Weights of a small sound classifier.
Model: norm batchnorm, widths [128, 192, 288].
Training: soap at rate 0.0038, 4200 steps, batches of 512, held-out accuracy 95%.
Data: trained on tunes sung on syllables by a formant synthesiser, 39062 training examples, 55.1 epochs.
Rows from block 6 of a small sound classifier, named by matrix and row number. Rows with one number belong to one channel. Each number is 128 + 24 x the weight over its row's rms, rounded and kept within 0 to 255. All counts start at 0. Numbers have three digits each.
After each channel's rows are labels from the 100 clips, of 14848, where the channel reaches its highest value: "strongest on" is what is common among them. Only what is clearly more common there than usual is listed. The data: tunes sung on syllables by a formant synthesiser. In brackets: how many of the 100.
# convs0: expand pointwise conv (model.blocks.6.convs.0.weight, 768x192x1), inputs 0-95
# convs1: depthwise width-3 conv, stride 2 (model.blocks.6.convs.1.weight, 768x1x3, trained with AdamW), a 3 kernel
# convs2: project pointwise conv (model.blocks.6.convs.2.weight, 288x768x1, transposed), outputs 0-71

convs0.58:121095125121117190085119110073114115130105133153109093111086121112153119135168126114163101127157137141111142118111132152108120148128146102152134163178159126091145121130142146150139093177087127120140113105083115127148155102143149102163094166159148128176117120138112107148106170106131102146
convs1.58:147156152
convs2.58:150153130144114157122128142116113127104162095138174148116123186132090144188161147132107123166131143108113126145151157146110138153142129123123125153135158120131084150109166119124121118110128162124120129127160165140140
strongest on: vowel: /e/ (98); clipping (25)

convs0.265:130145164149173114097130074111116104104132162104095112099105132136133159129153114144128142120147135151142121138140155158116121126077112133086156149148189096093195086125109133129107075119151145065163111118101112080165140149087107131102107106118130147084142144121152111122123145127097107116
convs1.265:132088137
convs2.265:128179111106132111139137093091119138120162138139094111184140094087118133111137163179156133118116100131146160178138159170130096107134147118135122126140122133125080127097148132124147154093152125138126120150136143123144
strongest on: deep voice (50); consonant: /b/ (47); consonant: /t/ (40)

convs0.248:112119143150121125130117137130144158089141102152071092114102128136141150093160087068121099137158108169138115107129125124115137109113094114119101122104124183138159127135132153099170123158080104146142159092109142146132097117143156137116155126165141150115137127094091149119131119161173126107
convs1.248:089131142
convs2.248:130187164104114137151166128134142131138117108133121151108149139145158122180197099138144155124161147117172094135133128082099113120113144117144181106170147108144147118124134086143180154152089105170160148117155140153181
strongest on: consonant: /t/ (90); deep voice (64)

convs0.240:123104086097115168136104133118124153092158091116091129137113114125161107164163089105160150136157170104126190102138128117134173110165159136148146145113122107154124126134124129136126134141128109167089117155105133138153144163149160078111141113147116104154138131119089112138157117128071127134
convs1.240:142124089
convs2.240:163083113131130124118128120120114142106095090095159134126143175127150130113156135097096131139146128087135161133136159121116149133151144138119116077099094125151118149143117130115151064159122153109132164139115161090153
strongest on: consonant: none (51)

convs0.107:130134102095124111097119121112083143134140106162110088126131133102148124144126159123069139133150116108073081130143145117119122163124126108059129115138140140135094160120113131155142154132115107108148128116154127134107133115118127171107134045162133143112074118114125114118121136119108105145
convs1.107:133102096
convs2.107:116150132082115147134135090130159116115123154116144132138143154130109101125118137109157130129159171161112120080154157105118110159125145134053132131086078127149098084098144147189141110137123136067146097122107109178148
strongest on: consonant: none (56); vowel: /e/ (39); consonant: /t/ (38)

convs0.739:119113163152108126141124152134098170139141119141111124133112081136117157124114139116110109118152091126105149114161118140107125125146113122118142068119146102086084089144126118179132092118097107123112081062118148144112078125062098128097165099099101122120120114145145140136147135129130122112
convs1.739:163150135
convs2.739:112147180130153117167124144097122128154149135143089148177151144147123151106113125123119128117118171131097157147067122131156117134110092114144108140206100071113116114128130155124128100125192112156102107154108160130113
strongest on: deep voice (82); the note G (58); vowel: /e/ (42); consonant: /d/ (31)

convs0.59:154136166106130115151125101156130135157148153148168158156153126124162124125120143150124165157120127129169118131125151119133124114112144078158137117117132158080133123067171149098118147078141125131169115158107132132145084127123162118154167160130169142105157171095150109123082123085124122097
convs1.59:151140160
convs2.59:119115120128119097107120124144096095121145121129154100198128097123124093162140136126113117123140135128126163114075125135137113111053074113112125107111115124070113154142150130118120113115150098138151132123152111117125
strongest on: vowel: /e/ (94); high voice (85)

convs0.145:082098112122146123161080127085118154132186130144144185115097134100103105153150148129156145141124117121105117137145119147123133137131161174154149150136140113153191169134087114101163112123156166125100125143121150161130172124134113104132139097129124160153125163174094137128153127128131141129
convs1.145:147138092
convs2.145:129084088151131129156120118110111148160131110153139201102157123114117132122134134143138132086123150158119162094114107171145129101148146163105108133100138102150122137117151174112148092138164114103092120109121116145160
strongest on: consonant: /t/ (52); consonant: /d/ (46)

convs0.85:121113135091089158126125154127156084110088109105135132153155135153125149106114078126125164131152158083146148167083121090121121091142154116158118097092165130116132102146174114129137102117168164149116122119113176128102151129091135114131115144136149112124118137130139129122106130192137126146
convs1.85:133110091
convs2.85:157132129139168130086134142127114174102104153117122114102133132124153133144097128132129126116138150157109094111109145111160124171131132146130149108148135149156115125064113145188139141127100165097112130144143138109103
strongest on: consonant: /t/ (99)

convs0.108:120125143149106080121092123089116111094152099106160109140123123158113097118103101091129159057076123104118146115133098140127139148156142088140166136110102111128125162111100125133120133109112093127150123105112124106135152156163112142098102107180116172124116115121079138172134099141124124145
convs1.108:141150161
convs2.108:146095106119142112110141153088152096129106148179099145098139136142172120152101145166135139138137118128142154126143118136128131124134118141220161161144162158123127146138126114138121135098127125128109119114113137140137
strongest on: deep voice (92); the note G# (90); first note: G# (77)

convs0.62:128125157096097150124165121143128121109122162152131105140101113112052130158133098096146107121112171128115112139166103116128124164097112114116150163111158149150138144148159123107141170123136145148161133100166105135104128088146152168132139125144111149156128124155151109079161169084135125159
convs1.62:157155141
convs2.62:114107175142130119149142084119126134146148134157132132132131119154135145096132142103152131108133125116169142122139119090129117149131136090090142144151097107175143074106118146115142145147146157128108143104134082075117
strongest on: deep voice (91); consonant: /d/ (29)

convs0.109:106117095127076129179150125109146154145122128143127172145115124150147168099117114131076083149120126113137166166111131124117135124079147131168091149144077172112104126140109135153158110133091151108111114097102129161123152102154136198141086125179124130108134116098103154110151124078128137125
convs1.109:123159155
convs2.109:149160122137181122136142158123101155147124099090143082135128181123091107134110129166144120107149103139140125171134148119110129114137123150131101142097096095134104120135098109112079131089186108159153101085107122131120
strongest on: consonant: /b/ (100)

convs0.288:138135152096075131101175113160154114094101110137150143152104165175114154134143096127134132139146119100144149119096130145125103111137139125134149132057132152128142075110100142162148150140135116159160146109117106172142125116138103107120129114088083120139106158108137156105129114137178113120
convs1.288:128148164
convs2.288:149128097164161084138148095139141129146139104087150091099134082131127106111146138165114122151139156133122117071116151173115151145090101112133155125129129089155100148153136143130106131110109158147108113163142111155102
strongest on: deep voice (52); consonant: /b/ (52); consonant: /d/ (47)

convs0.735:140115088169124151108153119125147143076101166130129122147109119133112160158118164122125146115124137072156118123103183120158161112092140121127136140149159144161115123141122115132136123149148147113119169137118147168112099148132136145069145096132148121132109141121162128102178142171132144125
convs1.735:161148144
convs2.735:091129135125144189097129104120122130111168116096153149120144136110122140147152098101144122131130107149139151119135136199167113106100134115110147122171149113155116128094090114121097148104145118118102106157136132124147
strongest on: consonant: /b/ (39)

convs0.15:130142150164128124136119102128185139138074112091123090178082108138116150112138130153106082100163095122131114141128136149122128109090099104135084099117128162123093123108101109123117152150150138087138147141078138129139122117090167156127178176144099112107108110086143161112095106133106102124
convs1.15:097134155
convs2.15:081124128145135076123069141119122108125107143155123128165134127152143140132145096197117126114124174171166113140118173155137114102122158106140149155193129120165111124104091088137083087086135159096129099151150130121113
strongest on: consonant: /b/ (100)

convs0.574:155158125174123144104093162170153094155085155125080141109110142150100174108136077116111112111094136159114118132143117132118144114137110141130131111103128152099135200107108120126128169120148165137131181077167132146161124052110132106143171158140109116128145101127138147112141139139125119166
convs1.574:133157157
convs2.574:168109164142136097167142152108122173119152138140149152119169114131076131129130161119103132104136128129104159118110171122128102151130129154127110127153103123080114124148126085157135161124131124086099116173110124117133
strongest on: deep voice (96); consonant: /l/ (36)

convs0.298:128126173128101151172101151095155166148139152142102124111132164142141157143170113152150136154148151062081120129128124153137158153136128100142142140113115157092157079138141126156134141132120096121109125107114099120097156094159164087108111113156122150123133092097126133102050134087125136155
convs1.298:144158152
convs2.298:118166060132153131101105165117091093179125111177130147119116115125136083155126144070137108115131156094134135150160145142104119143144128139107103117119095107121142178185102098127129152155117102133119091120159132125109
strongest on: consonant: none (60); child-like voice (55); consonant: /ʃ/ (39)

convs0.296:165118156117138114063123097114084170145140147159109109176141159138139127130121155100116154130130129148108086141137150154150112072137083092158139139156137095146133105167130141114124140143147129144148150149104097112095133106173162119133129138147110160120109163122116163121167127118111108145
convs1.296:144137091
convs2.296:157146136134092166119153089131170116087093148111152065161158110133118132095125142123150189141125147110112148131131159155127162124101122099102120100097188131102126182125119168168134096138121155129125111154131099116117
strongest on: consonant: /b/ (74)

convs0.172:129064123143121133164089177152116153152132140126106132117127107172104122169152140124137097166131058153108170159162130098165132147141146187144114122148124103132103136155134127135120111132158141094093131129102143138138114116086110096110076113112097121170133128158142153091117129139132156162
convs1.172:098101137
convs2.172:100113129092156119158145088151143111109149102151159141148133094119159108097138133135115156159118138123132127127094164096148121096119140095128125127160103113137113158154136102127159126132136138147116129132093111119147
strongest on: consonant: /t/ (100)

convs0.236:101119185142132122143122134094146174154141173104114133105103126135110120149158127103090153149180128153127164135127139189111186130104096120131105150113143155124167117119088106135181135135139115117139127117151154103127104110123112180143208105162125159121141134150096129166105135093136133156
convs1.236:147137092
convs2.236:147090139130098114098150163100126136118119110140133137125147108111129112122090153123097129148188164131108097119136137125106083097101148111165152133130112075119132106123123168120160093114091106146102152107105129155159
strongest on: consonant: /t/ (100); deep voice (57); vowel: /u/ (36)

convs0.736:117134110097154107085106100160103130111162120122133102119110059146110090142120168096127118109111148149129071113120160095155135128126123155146104135119137148136122142127133104185113181145068118095145149135094122101127125129114103100148095165111169131138114119081146131111143111148181117128
convs1.736:152144158
convs2.736:104116128106150137129155147151098156138107096116099129154200086135153152119141113134158129126138179121135124115076149102140152118144111134166166124098144141124156102151154102083112133146127125162134087160121135089107
strongest on: consonant: /b/ (98); the note F (55); first note: F (37); first note: C# (31)

convs0.651:143096130125125127178108110072096129101094118091114124148156138105100156186094134124173136171113139125140106162130128082172113101101101138111125098150157097143143124105124144090163126110136138116127125142127180111108127158123140140175174180146130094097110119122140134136120124143120120180
convs1.651:135118088
convs2.651:157171075151112098089126112130129114131143173119118121181129120126159180151130071145124127127168143114145106072147131094139136169120087113115107090098136135119097101099129107178144094080153140142128124138107116082124
strongest on: consonant: /t/ (64)

convs0.727:151158104099147119104149137112103170133114148170147110146101177134139112131115157111152135118096133074137116138151114073119134147167128145130067133143121140117102136158127137151098095143111121093113147094117119153145131153093160142136113114115108160134097149114156176128085121124154126160
convs1.727:152156148
convs2.727:137168132103152132135157083168096129087153125137090105142066140132157107152147074126115130145103158101152124141117131109140147116126167090145147155134114159096131177117149129132123128090175134103145125097169136166140
strongest on: consonant: /t/ (86)

convs0.746:120159166153090113121113134096122088110113115088125077148124135156110165135150107134112080142096127172121111168149119157122147110095101153119152128134138125142064126151124114084140131143136095110130134167128110086119152125150141107149132136142144110123113129121127130108122150108185152091
convs1.746:151161117
convs2.746:128167101089111160159108147119125133112139120138138108133121140098121114141073134074119080114134147092118117141120140116118138153089141119109157129095121136141122177133171146168098121101129153154135126117180104100148
strongest on: consonant: /b/ (59); clipping (25)

convs0.566:127150130106109086092124135119097133126089090154120113164170123119144157163073140152155118172107114172163096124153080105097110157136124115136128122143145108134113094149152084139134159130100130107159124115143121115125097168143119125125088158115122089137138108134112116084134143147133131110
convs1.566:162149140
convs2.566:127106087146117157123139131114140117129110149150106174151113149120147129147121090112122116112119168139151119149148164123096119125116108151138129127144134117128084135143101185138131106084145128103147174131116103099134
strongest on: vowel: /e/ (100); deep voice (66); clipping (34)

convs0.324:117118170099082148071118126141080188156139121132108106154102187130093143129161118112120149143139113137146138121152154172091106161114100112150088107131109124137167149089132134145090128115120120137132138135170090113140152088159136144120138140145104162111113126135148138147153088151112130089
convs1.324:162144112
convs2.324:142108094148100165101139128102088126138151114126112145116140125102134163105103085123188110137065141125121124180108133144117174119170107141144153166107138143106119139125124111167145082122158137079106166146114111132097
strongest on: vowel: /e/ (54); consonant: /d/ (51)

convs0.318:138151139186112165107145109121114138159108084137079116123111121151119125112149124139090175162085119100119134143088126140090132137108097091122160105137120151103146120135173131112161100107082127143117161148125122136149087135125132113165111128204131123140159096134131170151153130105175148133
convs1.318:160147146
convs2.318:151154207127102116123120118081156096130135131136142115165113133152073155123128127164126160134134100091096139133155117101167109118080149125132144158157099112117161144126143140149115099133118157171135120135166121188110
strongest on: vowel: /e/ (100); high voice (53)

convs0.313:153143139065151138164102118096138129100122095100093171137114158137140171153161121096151121120106147128142123132100115148113136147145163130150108111178152133121108100123141088074186120172109117163108103119100119160122126151164162122172150152120147094164151144143113104166152126163140136104
convs1.313:130112090
convs2.313:167143133097139123172143150114142135144160131130118147150138115102145159127107085104135193138119152146119130119129099124088073133137120159106139155132126173117124126107110069128160167123192133115115117144146145172068
strongest on: consonant: none (51); consonant: /l/ (30)